config.yaml
horizontal_flip: true
loss: "sigmoid"
encoder_depths: [3, 3, 8, 3]
text_encoder_norm_position: "pre"
text_encoder_fused_qkv: false
init: "torch_default"
optimizer: "muon"
muon_scale: "match_rms_adamw"
orthogonalizer: "newton_schulz_5"
ema_decay: 0.999
lr_schedule: "linear"
Rows from block 4 of the text encoder of a small contrastive image-text model, named by matrix and row number. Rows with one number belong to one neuron. Each number is 500 + 50 x the weight over its row's rms, rounded and kept within 0 to 999. All counts start at 0. Numbers have three digits each.
After each neuron's rows are labels from the 100 texts, of 14976, where the neuron reaches its highest value: "fires on" is the input token at the peak. Only what is clearly more common there than usual is listed. The data: views of escape-time and Newton fractals. In brackets: how many of the 100.
# fc1: MLP up (text_encoder.blocks.4.mlp.fc1.weight, 1152x192), inputs 64-127
# fc2: MLP down (text_encoder.blocks.4.mlp.fc2.weight, 192x1152, transposed), outputs 64-127

fc1.401:509500533533431536524514522616445577479628440482506523437490516485445539442443440434471420527512480459543532517563411476385501531537536494540420506482468451463452515447384526496485577511497467
fc2.401:473512445440435541519486488519476444529388541490534535501506476477586419451528514476518573476497551574488512438383556502582433426520515570492573444536452525561428515498546486565508496462492551
fires on: "pastel" (75); "exponential" (25)

fc1.152:447515526417461549523560463527448581514485489512498505507450480483460526474511477478515457558609575497470452498455561475483534486516539590434470569440436503473559626517480443548431465460496505
fc2.152:548370490591497515515487580561485404451479536456471519480562506449575439559460543519505521481384450529590393515602475492501422505507490505573595468548541509502468376499565500514495418541410519
fires on: "cool" (100)

fc1.584:423421457461500504414547533549457532430452502502453468455542541462538468573551467513482534515486517523633525493571462516465385456450443472489558416507495481521521538445493429545487420512484519
fc2.584:555491516599578548538492524498534541544522498448544480464492503602478567381446556480510451526549564520490480495499583534443556499553596573547435565471432486484422493496582555454471519420502451
fires on: "exponential" (29)

fc1.305:455484521440525466541584489455495454556428563580528496504478452558495555532566509457480466503499588384441473555497454466537492544516486607553570419465497559498515551495473423494518476496559578
fc2.305:461481484487441456548486522510538493476526563514514497552536478493583437505460417402535451404523468544522563437464538476502562445457468516386524569466447527467430391520562528496550465518439473
fires on: "mandelbrot" (100)

fc1.136:491535465464454453518545573538592372539625455438439485460596559442511522489396469513523522463453568500560543559447462494432497472580487508526511516518596478582509533510500564422505445524481474
fc2.136:558506561583519568488468376567472584579487542476533508568478421579528503464556556397500443420430441507459519440515439543603493452496490573441515464513455525415520526509544451565466514478504527
fires on: "mandelbrot" (100)

fc1.122:518569539491493488463537488517548464522512470498485536487507582439542488465449444481476474474483517447413488582513521491486462438590487494525511456457420502500520514515499434514423488433459484
fc2.122:408523508510492514547529442534450483539592499460502391511555462485414498562537439552557536471533421486565502416469474481487473469474415498461510565509515433460514528518501500450599493550525512
fires on: "exponential" (80); "sine" (20)

fc1.570:540469568501518504505483500464581445512474456506448496481495582500495530461381554523541472500448475500483618477515525607446535516484528459561436423515567481543412438481519497433431480481495503
fc2.570:453592446487464531473552463573492449514534522506526522463548439560416436561613528407449589490484496493570445503412528412501507441572466542439465521464456510490586539515479567465540482531537602
fires on: "exponential" (58); "colours" (42)

fc1.572:514500531509519527518479530537531392432438482481516511460406572502475543472492534491510490547456511562426543406502422459504464481559575497564472444453490460542516562567516471518536497480517421
fc2.572:504448533507532459580450463539440562389549547528506551507570362501508503582488440431495541489461480453647465578531522529466540475468479555479503507462435582447498557429487461475518528472495518
fires on: "of" (100)

fc1.168:424473515470571433427517543530483469468493536504440441504545510484492480504557495560417544529535555543600509563536503374471476477469507486465556429469542464551562645426474455432449425481443552
fc2.168:638482499550422533526484506495485531493414520417509504513477591497509474408391509400483467437464458475448518453530513564543501559536573530573490544534445545457455434524499542524530581429564487
fires on: "newton" (100)

fc1.383:458524416409515445443415491440557437521640463517521506454516479507510556478504503525469504488476525508481504425451419549506483522551544525564561483455514476472593481536406513456560506546537496
fc2.383:624518527637473527493576525548481495483440531450444512529506494448468516492501547482615463526474466496552493505609580554534504451556469445444474444525556526506435427447528494499437422491550487
fires on: "of" (100)

fc1.320:422541423476459581500473540399599480566505554639527551488491443441522389531551388506513509454561509443521493477463485549465544506522529552535507454560472614447545478447548506462516399440502565
fc2.320:452524583492570436498450466590426513425436447513526410521483559474472613491554532446478523542418441485407427452513509409459441509476557483485439498493573455457479511530482528486478559492380505
fires on: "julia" (100)

fc1.437:438464482581524474527466514550370416537520415519482484444604511499551496461470502496489466526491481528486540481544459455567524548546478492516452464423629673502488415590501529431471541508469380
fc2.437:558486541555424467478484508563565541539495547427559574491505537498547566528472440483508507607547510515401580526461507529527546450478496440477499536489419409396536539486527450533414555361456506
fires on: "newton" (100)

fc1.510:508503412427574506510540509423517604538501519566518462467535555524531495610424493505507551419524500421409487529495632574516478504432422395457504377415614448536578528545492495530512424495512461
fc2.510:517528466499434514469481541451481584523526470597568439467416492421587436628434492478553514583477534514506551517540555507503452451403500432586507365553493374474512536497527492521499479600536459
fires on: "exponential" (40)

fc1.307:504515523516501549547523514600529503472392584491463511552471473388458449494486533524520410479386465530462469491571483571597500462567484463424437461511518457463449575483469426582427483480528506
fc2.307:522444401484506578425524510530559533433484637471463494518540448534567469523570511499509546405461482468561551423596493506528588485536428530483563471416547413548469569404506525434511581476562518
fires on: "of" (100)

fc1.543:464427488462506510419441477510557510425476507416507532516520500450540511594493507546482562521499510441475432443529414523481472457456474555474605470508523416491483598486491456530472403600493556
fc2.543:550482447527448453494498563512496436511577499546521470429500531570470460490500491419600501493504459556418553471467604436497505476532462407447467472511428469459510453551424605455538551444520472
fires on: "set" (38)

fc1.684:494469488506554403516470470455521547511531566454600538619583525501474562429523489490531586510466469452433542493432570424483492536472460529467528436477543386486487545550452596569482566490594589
fc2.684:493485497538579468423462590444470660490486428465524508553430523423494585400409519516469533539582544464510527441499590455515427516514471585389490579517537444457467410554489555559470464500498491
fires on: "set" (100)

fc1.103:490578466449445489491498542508503521495499490436448474525523443498468538506508510584493501519566577498356540450431517602426616475441482455469519490460496479488482509460492430496421432495465534
fc2.103:506433518563480482538452440519428491510506550531527574476524590479509420532542466457529491485478468525639488481536442394520444550528496505526500464489412562483553502543563581464534454465547521
fires on: "exponential" (59); "sine" (41)

fc1.43:462481517446507503527517487468483573519435450560504478468535534437538479625417510467471591393551455494446491497458649566465431456427449406467498331479568502582580533540490493547505416524526511
fc2.43:544570437525527479469486488451486566554503539523528490446525534542545482526472432529505529507443529467476510505506571509538527500403469424529541428468518355458486508482486462467507487514567426
fires on: "pastel" (100)

fc1.717:499473443550482560597513533599616509581437471518546518494515431514550443467484447463478455490588525554533538555479588479542409482460459537454460513501412497485487444475584402499492580514553503
fc2.717:445493540464517500548552516476421543508518503597521496572499484516410511584469537474501514478431577486445442530488457470568510544580434523489469428451482492501544398563517443513585434552484513
fires on: "set" (100)

fc1.215:519541588427494513572523487505452447448490488502488544529442463446503588417534472420537473529499515542468548523539406452542487496527548583520463547476464381458510472474484481492526631520485540
fc2.215:531455487476538495505477493598587591458578486566515496365535520512459438574417524538499506454419401476590459479551571481471470452502449522533497433539436532543502574483442442507441450412395494
fires on: "cool" (100)

fc1.259:520400535532504510460501422476487434530481460541526489563466440596604507500510486488553434433486534577418596512497581424539510489432480480525510553434501541551493495488579511562482498553601462
fc2.259:485500449465453584542491601488468552436549537517501472486519523436406550497564499484492566439525478474578521473578410465444502510504478572423463568505556436461402478519437490542451593488416493
fires on: "roots" (100)

fc1.173:482432575448449542536481583545420456515487487548476431478417544434594560482545508387506518433503500487425485517544584452514475517514510416569513475505540410525556514400503403561528550515570463
fc2.173:478481543522568464598470482492501396552498468458550509517452567612503415534533553523532552429544573461502461553475489529461416511473439458487467422390618531543606455461549509547586437452575437
fires on: "pastel" (100)

fc1.313:451481558665469518498571580472470481637440425508381528433516548465484515462393475430526468488448530423556525515451593428464416517495549496468392565526500464442462447525468523539565573476497429
fc2.313:526507440329519450539421401496518516447533553475597461500540422504552510458509537584500543449547457562459475528615478490578564548474444524479562479429541454550467500583477521452450471514514548
fires on: "newton" (100)

fc1.111:484492432462596472484445502477425564422525534437542524491489386475434565533423471546541538546565641533501470458475439503482463509480562526551455521444443427518456579445574521512512548537538461
fc2.111:418548565490511450582514562573574447516477551525465525415557570528494522477537450483432520541449396430515613538435491506455460554490476476511542544572424570455498467430442459515536432410454525
fires on: "of" (100)

fc1.517:547581575512445486433533452464478507494523494436475527479510443507439592532502509568486526546579558453487566546491450463543440507458507473464529491459471582455495484502538566551455394549511426
fc2.517:613501618542462460429476414464489521457479490429544475495559471488524580551472548592551500574560527431451557521450443498486456541464488456533444479490473522443516468506516562544412394576531460
fires on: "newton" (100)

fc1.720:479512499521440505544503497525551349539600433516428491487551540589544506465478518485561488452454513554497599490493480531465534441514494391503477489478594531571470442490519481424493440465481430
fc2.720:520537489486555529462518494424599499470449443534575446524453514414539476513523538420483526462431494507500485502511412474567480486519498554500511499529452464482503498459521495553500547537527537
fires on: "mandelbrot" (100)

fc1.509:527521526451567455550473463474499517465528411488552498562505458526604547545499533486528510530383506464495491487595496524481555524506435437441533503570559462515519599426523468498463549472540562
fc2.509:502480507483426481447515422454500505461516515463518454536568465494441393561443450429481425594544512519484524475448481478515433511564581524527419458405372477499545507495584515460480522550495504
fires on: "cool" (100)

fc1.679:532520514546486539522499463441483527567599458456486503475516558492457560454445521397542500477509539561579579421533500496516464584569625434542456491440526461474469453553420558477646637523479436
fc2.679:420536491542473508529471520609475553519440554522538534512521487490519483489527440603516477503464428464516507472559525545510470494413484557460536525552413541467509502447561478461408382427523562
fires on: "newton" (100)

fc1.546:548557456579537529408481527524458506518570483598505584554495476498531429459585493499491528508523422526564458440560516491462530549520589521586477451536525529565495499505488547515395581568495466
fc2.546:596427463563387473464466514497541481586500452422455499522541534563537424586439569483502568484470510456411491521524496438447470477572445530607514477542483451433523510569488544481565482404505525
fires on: "newton" (100)

fc1.349:505533493655506505500520525437440483512465502537476618459484520545379509486537410495564485555441507482499462436570410501544423498491560579407554477426480619488487433630520531473453604484430482
fc2.349:458520448384485492519459460566551451407476481480443399545526499563537515540538548486485499437608483470422544511414565466480565547541408371456550478452577473496486536490428521598579418564513449
fires on: "roots" (100)

fc1.574:542588440465517578558590461506442526518583488463525573437523504532520547491507513486527601435413572368574502436512465587521438530588476517510483474435464501497504446527534502493508603512532401
fc2.574:472474577438462446427470504503504468444514511503545446596453489517443522515481442575529520644551439525435458517542545452482557484411482396536516532577533472430494565542478457498550413495513518
fires on: "pastel" (100)

fc1.49:509537500455489603561434544524612527524491539401488496488546457472476512496471497538497544443476556574590554502591453532406447452496467484544489506516459579562548481510436618512498463556458493
fc2.49:531418638510586480476549516508488498486515492469488427569546475523484486550506470506425466462477447483485411473566490402528524486449442452461469534521512522449565544492407537511536562554495511
fires on: "julia" (56); "," (44)

fc1.35:545539461516465535508454503511467446482465527554547488456429454496480445495512611491512441506491472579333467474476455520510436487521532451634518558488495516529515547496560441554562472549510477
fc2.35:405463522494559312557559493523561572446458467554480602489518525478567468482453493514460524491483422415603534451477527485485470510448469510463488471542436532453504515451433571456494494428542400
fires on: "exponential" (26)

fc1.81:492525490540588424501463578520561402501516514524413546438464534520419439481595447570531496442573559477539478588497535476499442438465464475413462473457628566534585494540481569545537507491428568
fc2.81:494394536422380558425470564525457497473495543605453448525540511439530576463489461418480402452491477456506491494507499433526536530552565474514535503572398488482464528461464528505444538542480550
fires on: "set" (100)

fc1.219:469508502472557494500528483437530609483459507545500475467545530495580494611441470471461560451548492464403490487463624570475457485399450361485554352442573474554554565517540510489515450482553453
fc2.219:527491363453497474486494483402515593557553557548501460405499498511516464564438527556559537448446503471557514434455611523513464530437524432503531397485533358498513561480477458497573454550525405
fires on: "pastel" (100)

fc1.18:491499560497598477554519479550418548488412493455466522508561521455533519509558621428463506497509478490458426562590478405539496474416475468341487505528537466460514566508482396488454481479495481
fc2.18:458430547574410539488489548517577522475542557497538504466497472501511512501436422505531536564489486558571564455477505519450539577536518522598479452562461546536498420486538624521469462440480577
fires on: "exponential" (59); "sine" (41)